Weights of a small model that predicts escape time at each pixel: norm groupnorm.
Rows from block 12, named by matrix and row number. Rows with one number belong to one channel. Each number is 500 + 50 x the weight over the matrix's rms, rounded and kept within 0 to 999. All counts start at 0. Numbers have three digits each.
# conv1: bottleneck pointwise conv (model.blocks.13.conv1.weight, 128x256x1x1), inputs 172-255
# conv2: growth 3x3 conv (model.blocks.13.conv2.weight, 32x128x3x3, transposed), outputs 16-23, a 3x3 kernel for each
conv1.51:569516575460533383470470457520442468529444478489509480484483500527476465433483480489426468554499489530525568431554514450438497496417505398531453421527462425523632409453518497492509562461509535494439469427492423459414515487473604429533439620483424524492
conv2.51:437496494495550588526442488562395508623453507429511459433521371622596505435600453465531463454628561504487497536578497488522530383475514513531445565528460521427529518514486486516521452591478458507477536586500521527398
conv1.52:414490477478516471487535439505529484487498488555473469451482586449387540541487555484543552530414511467502555507520530485500536510585435465539566468495417444563395412488470474396537465494563502502462492519447426481487576447575444472497519394400542429499
conv2.52:495505516559501426437494574492526474422508535602453468508493535508522612508416401466439530474473521488455540502535463476561487548467474570442517454485630420601465473490545493463525542544501517512546457493528441468536
conv1.53:453472471491552476502549458460427464476540433500514471461462461523564419482440482500462663489581436473482463515491499474475429597522481563536622509429420533486467407522399520585541427482503453499506456519389476428587503484543405442516530525501505482539
conv2.53:544568525512514475416494552485584453467598416469475518523502532454558522443424464471484431420571484497513432482539432534505498503520481575492521478510526580479392546556480454500520480503494505519464445511554482504498
conv1.54:515481504457567535453477548409446431489483562486488464486550455520563544471526390428542509517553495508510448481479534473485475543668587470474472571489495533538454471524481554488592395418482405484475473522472541417546432622476460500501552446456469511451
conv2.54:531572591515506473460455468470508463431599480536495460503497627487395527520448470474538438474524443408560486451476465463561517562492473541423499464467543498518517482554549516472505506506431449492524489511548481475533
conv1.55:399485477463474542425502477433514472503448453528480496492524605522377670630475480406458468419671503396477493567487456613470484421394531431545426492451449488417477677509528382469466418528468375451452372434465547529506552366549500515451533481570448489454
conv2.55:576467465411549473507532494452598482561468542466495505456504563588453469416466549511568531498573467452522494434499514495426460475502528365540508511532470517465582470506472508479523410555460489482495549490404564469509
conv1.56:449514549439609628553424501447573383508457556510328469462363520457567584499498512448532406488500513443343473373552386657483433531382572413553450373454465376436438479602469406471539577603453506582508633406476519410542525442488511442465387450378374527469
conv2.56:499492484497488543446503481482384490643457521575593468531465522587476452581475565527535490482544492522460505455512472516494487504514523462396541518532467542451520466506513531476513488453469533437481526465496502499499
conv1.57:551561513427479445454438475497428527523448570519466487526479488480470560424525492457497518552455417538461521485461447431463500510470423464526513509429484523399410533547501461474512522568477460573506523519524601476485466448479492556397676383400414363436
conv2.57:514479520498533574473529507507556462441477477500658423595401543542538386536441563550558460430569438469508526460503428551504487541491539531520498572514489531420517407588556547427488563573484515528537491435485526515499
conv1.58:494461494499489539520446573461486444440448528578449487559520503463431436438563464488452469532471502508430488454521461526491502478462534418587491463476445436379434483533515496492566501518469487439458444418443475541478468526557475540410450491468523511497
conv2.58:493549555524459510446575479542438527542471564521466494506443594531419483468567395444545481473581406431522565492421495508483483551520502462501444556472529509433531523510465525488533568504487451492429460518502503515505
conv1.59:581511506420520550439523554460408518469531621522481449448479398420554467642406463650470334459486437515503411448532560463464564451435428465639476533460479585531563575408563452384485443439456480538486445490430403521448490594467499413451435516481452553434
conv2.59:529437471549516572527418439548460510608409460536470470473512535533493473466493490433596420510591486492585455464522479482545483452559481345595529551508512478518525405502467528506561430521498473427526486501494561538460
conv1.60:523441519418563445496504454526542504478599474552442489503498511462564496548455462469559597479482532479558488477501562535520478531596558569463459525525464548435443505426474473521501516437480456563523457572479461419593547529543434498553495412495525479487
conv2.60:522561536492478483401490522485540437409575476520418513538545540479400545520410460437514388487491492482517571452542443553501467513504460542480552480496547502561425485583557479453493511505446477514492494510517492461491
conv1.61:500448432461500396535470532458515475456520504549439509529423489477486492540524527504427459516507472637473387442483447395457524457463504504488516462424513483457510508471525492531417424473505472427503478384566494448489451516459621511494416503407555481454
conv2.61:487523497522466578489633392480509507471506486508514464457480522480484418460527489436530444503480598341457519453547521572485613412493566503444591401542525509484497543510572517434540574503428478435480556513523532483465
conv1.62:452462495531485517436471514487491479497502460454524503465513427426444510503506500425522519572475488445540491543433455484481500467467484496468464487488481516488438454535469531509422567526553440522458421417522436552584407483455460445434526565378547486469
conv2.62:513448532512472436501428630511556404529448554488481493460521622541465514508424404569381532461520467492436575485521547503467490561495483447661437578500493419557460408549485528455494521475502485572522415482511476483557
conv1.63:551548446484442439482561490442522445437524605487537496519474447454481572540455524435506450538467481520549552478507514523450485457527557574517528514460532482426479500474441480505450471487441516537436552383424465515505563569367370434477461470488491410487
conv2.63:514517460530499503467474494512516465419540513422445557507585469529524599416395519465508441513427462485437499513515505539510508521447449596472445444416602445618443519577544503523441490500472598535527569519482496465431
conv1.64:553539542523465461548534412511485388515443517491408521458432537474562455444563558438481494487538504440482493518515530463575510423570436492441611519513478468488503552481440578435523527513478491408554542400543514561425465498363566600459520462436598476478
conv2.64:464539467497547563467651443492602428456560495455439461493500506522462399517524561471495499469528467533519450516585440499553598480509470468403504435460569536582521579539576567465508576470526433469527498510453500481443
conv1.65:454502553498434536470433549509449405452416498488434483468458528485512525460597521464524501513478543487523443473438463475417473487394459450506523466488490479439500514457447534441429418479502434455414450511478473539528499507482549531508461479442526492568
conv2.65:565500542511556421465504610420477559484545528491424527493489546474472470486537415552486529468486451573507514446486487484536528505482490486430533520467554492556523529482544483495553580492509522497486466473472486476538
conv1.66:559433561578581564382479671638501530506491600619554519613504426636519529401689462589611625489489547609570463495424497374429314647552548436477450456548618379421574546457590532516594310617496456479468615558330523536477482412519697661599463445494446481404
conv2.66:500449529468535518577412463485533477630296521465568503540478490509510403469503570442577451464614481434538507512490478474497451551458501418640482610440448532412537434514444531584491437515417511486472492482521500514502
conv1.67:506540493535479425524487523530472449512483522467495506430488409407543480409548493533572404563501529538516466480505476488589452455520473519518539473556547433448513527407487498465485566513510435566487586471493495476545503450493537520578417483502489579464
conv2.67:509552435480495554445538485493524452448570499524397532521512475542460484532515437553449478521414487533441485477577433564540557397560526482447549491559455467520489596550575545429494567544557480475518427496484522487487
conv1.68:504537453533530594381479510571540436470488485520479423465468367467704488413527513511611574410493417536530479429507517425499482503511452525535546528521482441560491511427551458551645518482440594350606627512485431444562484478408599521454481423428425461552
conv2.68:452455555526521501604383533484458490537432483528452591561474439447602421528574495454550420481588474458626408482539437459444568549467434461542519526498454483420530486436496559552489453494475475472498493495536496493446
conv1.69:473485543519518501506458481546469479420371557525437484453485543452455465454523535402515495463465492439506422488491481496609549523468436464501583449588532538512465496483456488473489495514453585495593527442590423457562473498475514450434497460482426454562
conv2.69:511563423425494456481596476442590427444563503484475448556457495439478506535445582457583418521580490551562534485518487437557492436474501612512491429483532512585507529456522499406538521473542499446500538506512469495457
conv1.70:475466455561525489469420543544465442367508613590438474569448567477476478454465505589490529470544441507489436400539528418462444545563507437485460486511433528521530452470512533445511400453485488477430489536478446512460501457526522469542589411476534468469
conv2.70:546504504428580491451652491464519524422497499582478508496558620416458528494478436499439538485494511476436505528556517501504535488531491552421511372495579548544557552583622427441514495558534505545513467467460574558393
conv1.71:570467453504474482511464461516457502413489500366493466491455479536509504471534521453473500511545496499500452565552553462523510521427527407563536506452520511431445521511507433481469460463483527461456497531459565534467543539638576539597408474513478451518
conv2.71:546537487450614476386616477488600465450474512524521423514566467429512508585503453531499485406472410582457483475557421558488520470586581497489467474499551547565499584561517520427477647533514442530519433500523539538437
conv1.72:498440492452581548423500459516453450527502489462471488417506495526568462400574499470570468467497486475482404438497497436482472533513446520490559439616486483434414538504526446495506447529380504495493570562494455533461448495468490512466541446442439432473
conv2.72:457494479534556502478467434495515552448383400563505567512527495536477441540521511457608387476556569447608444483455429449490477584469467459522525559453548589431484417485492548626516407525488540466523498506481511494540
conv1.73:399560455500514555440442523532518534497533579546500477467469517536461513570500511471487566472555536521467492505451503530483424513493520422507477484519501511515470547497506516499525409480501443488553436547522563499490522458560511512475559389412446438503
conv2.73:504433543452582467499516521493552494551402517484511519542498517473552501457499544462544440514576463448561492482506518464463482613545435421569529565504450563402528449505474499601534435519449545532499515498503494523533
conv1.74:510553529505513515472512451519530551487537506541512503464391518534490462516441486500480497561598500494495477529420535533411539472406488551482613526531435432540456539452485409525485464516533469512510459479471467501578469474430449477439552468481581472452
conv2.74:494510476409457510522565560530499512526499504457462456515546511413521490456524512554557438469520422508512482516556505459452485520509551454472486484475544540519488502600397526601468487501495539558476518430468482490539
conv1.75:435536529541532509414457416543559479533509515488449427496436562487573518569487591489496423427466525477529499476561508425529577446467605491526479539506477520524492460527565561543421396499462495420564520525486436519436428505557509389498431514407517525504
conv2.75:526475488578527483573427517483506586601390555466395541505534398502590446431634520483447586449468492550477528453550476513504500474522453490472530494508504493584485490450466437589476516574578506516505437477557531484577
conv1.76:527561533472463539478458521501506530489519524545504500478504483510531551422490450497526491482536591445448455510519493467467452443413487540433544467501524441487539483556547568541476331483480523494494581482430596554543581476533486456508566472484536422463
conv2.76:484480486539559553466426471427499558582396499417579542483506440517538587483573422471515503470564491509539491483486496489511503469526474491575515520475466484453542528483453475586542422510497544515479409497468573529486
conv1.77:467551487518441531471433557500517507487436471462432465510484501537461469461531503427552518589449527462458447500491523525573496554466551500524511479447472484454422449628468518545496549561518473466539524508512541535451422592513457541510475422410467549475
conv2.77:504466549487591442539534488466580505464477516450509451525455467484617386508529591423438466484527425528467571529481468530522477537546482556453534471446497461543583525463615574550487499526440457554518504543492472468537
conv1.78:558492527471421526426472496482483431463478512473477475461505520445640581471487508475544537414436476468517441457516497450598506489438472497475533516520558481502516509462429501503507397448490521427569576457541510523657441503506580599505456468358595485485
conv2.78:507517547514484521493502454449546460503593492474493495550518505443544522525510467497540420459552456527515413442544482568477545484561463481386482494535552553529447501509545557577432490497556471455517470484535536477481
conv1.79:455540553517558577456546521580427404541522501552502471532537487498546460454537473463530469508466472536521468450522487441500543524564469570477463507563526438438556481489549418454538558598464449478523592523479421437385526567418548435450501572490411480535
conv2.79:507455527517544528565355511507472516589336556492452579549450404528561421467561537427555473469552500441526514523490508453539477500460482467575473593460461487433545491531449544573470471540442515504511473501506512475481
conv1.80:482428540472405528431499452466528571510549437487454459430474528487504463642489435585512322422529444520560513496558455615413500504446505548495497439467518524484539483583564508542548505481476514484515511599470493492473606572494589466437405519443455521526
conv2.80:588394518503545547461502432543381526507509480506418567469488426477540493543503477470419444462611524500569493516533481553544505398502497427476553493577493453529509473490458542448551547519524445471536516515476503565485
conv1.81:573442501532584529450548488459560481439560475444544461492442562525460477549471535444450381422534490497513558547499398559531420418435570492425481484587471516545432526471477527551536507514511651465515525490540500483518539527516415487549460429495537523615
conv2.81:507544504466501515488487474470413496621429546515501517538430496582509473485617485510460449517552471540479509470613484546535460483453506485582550524518434494456511474551434483503468574460507493456536476501416495547469
conv1.82:467469406418469448476535385454454470521519503466481489508498442465608445416479528558483478518472378485514493501538360508457546424459470545511586576467484500404487549385458416557455481439484537384435502404526456538589501427556486504562543411485497534471
conv2.82:508535428594438458444582497513550404400587437440471470560520607491444500490393524523503459515453488540516470467506414502468455467462456594413525422546515557517423536531467447456502490486506509495571450488502484453502
conv1.83:452540506498576538522489555503511448530439498519499510464502527479502474463464487537543459477449436533455517555515463432481509448370491480480501489461543457476483531563509418532426384478427428460454461413524501492587490413507493548449392572536435502508
conv2.83:545522451532470480439550502456538463518590531525426458495511582458487567508437465542498524430463482530510506473459433526573503435484558538426464498542455476453523484465537459506525491521522457485580470486544522442522
conv1.84:481432519535435505414468406494605569484554453435421447522458472524444505634449534538413452459637480454483497452484398532565531462547498557587486416505481447544424516507539559456663594510481562476519454429459459470443464412412485490464502477435462476551
conv2.84:540485476426480520553483500485522465534461502572409565537393486469512457524678517503415507515472567482492466480544551487502448521451534499474492465522484500514502498567493517516472517514484514514497496520465412513474
conv1.85:564453525490521554429505520508494579547522449468458468416448507502481538499621492376477453514527595521537535470450499396576521596498528495489508487451512458388428361593495603513529484486530529416541489485520409466522505481407482463581390453445510502489
conv2.85:474525504565509538480521501437518483444601537489442469509513474514483423462548525503432510456524478515495490496526436528495502498513565587415518438511529533502510507500524515480559527518467502562524513454501404464554
conv1.86:508522485474459470481432461483587554529492367417484513457453581522522412451516479532420404495413733479554562498575418487509574364467518536490458477423428499503429394617452563548443600476461483532417366484466594547455401502463476397540475524498462634428
conv2.86:496452450460518511552504484571501574586332579538516404458473473594601482438656476500491507523615482550461467463469454412546425544591517478543527507506443469472521507554477549526488495540534432508549493545500435507535
conv1.87:504452601454470474428510549480551467465392439513507435543530442560370500461475520380479496519676505408479475481441469581533523470502435485419472426559484454503554498521553601471570588425580667503395472363537658510402603503467506436637522459532440530595
conv2.87:514524500474579518490425521533465482558498404498483628518484483496530538425584554537441556478511496545415551507598536499450501489538508545486503500589398520510466486551456503490545568503458535510511441533502507542454
conv1.88:465446482471472493491637499531660502540636486385459503501548511481573475576439573601429395533505482484498523560530483549524595427490562545477501517503512488603526477462591422446466385599507511440429475519555409457335517476490507350491416501509498468502
conv2.88:523472435566494565489413462491462547589303558435509535489511477503539441420538471416478442517586554501509452536532528472549483466540457371581535501491524467529514467541399502557485445577518503449515543519490502518504
conv1.89:461496510434421388392486450476522441426505454456542473470506479458561392410491593425484438502444533516461377463494510550605594441535509587485402444441558497494408488501480579446425406485589459556511421518542509554371402500522481544524477451377532505623
conv2.89:523548482535470468458462539523421531448548558501449456554566498503457564515465507521467490518387512534565528447460528517452453487493474578483447480528568470512518463483502470466519561487556575513503465492447457474495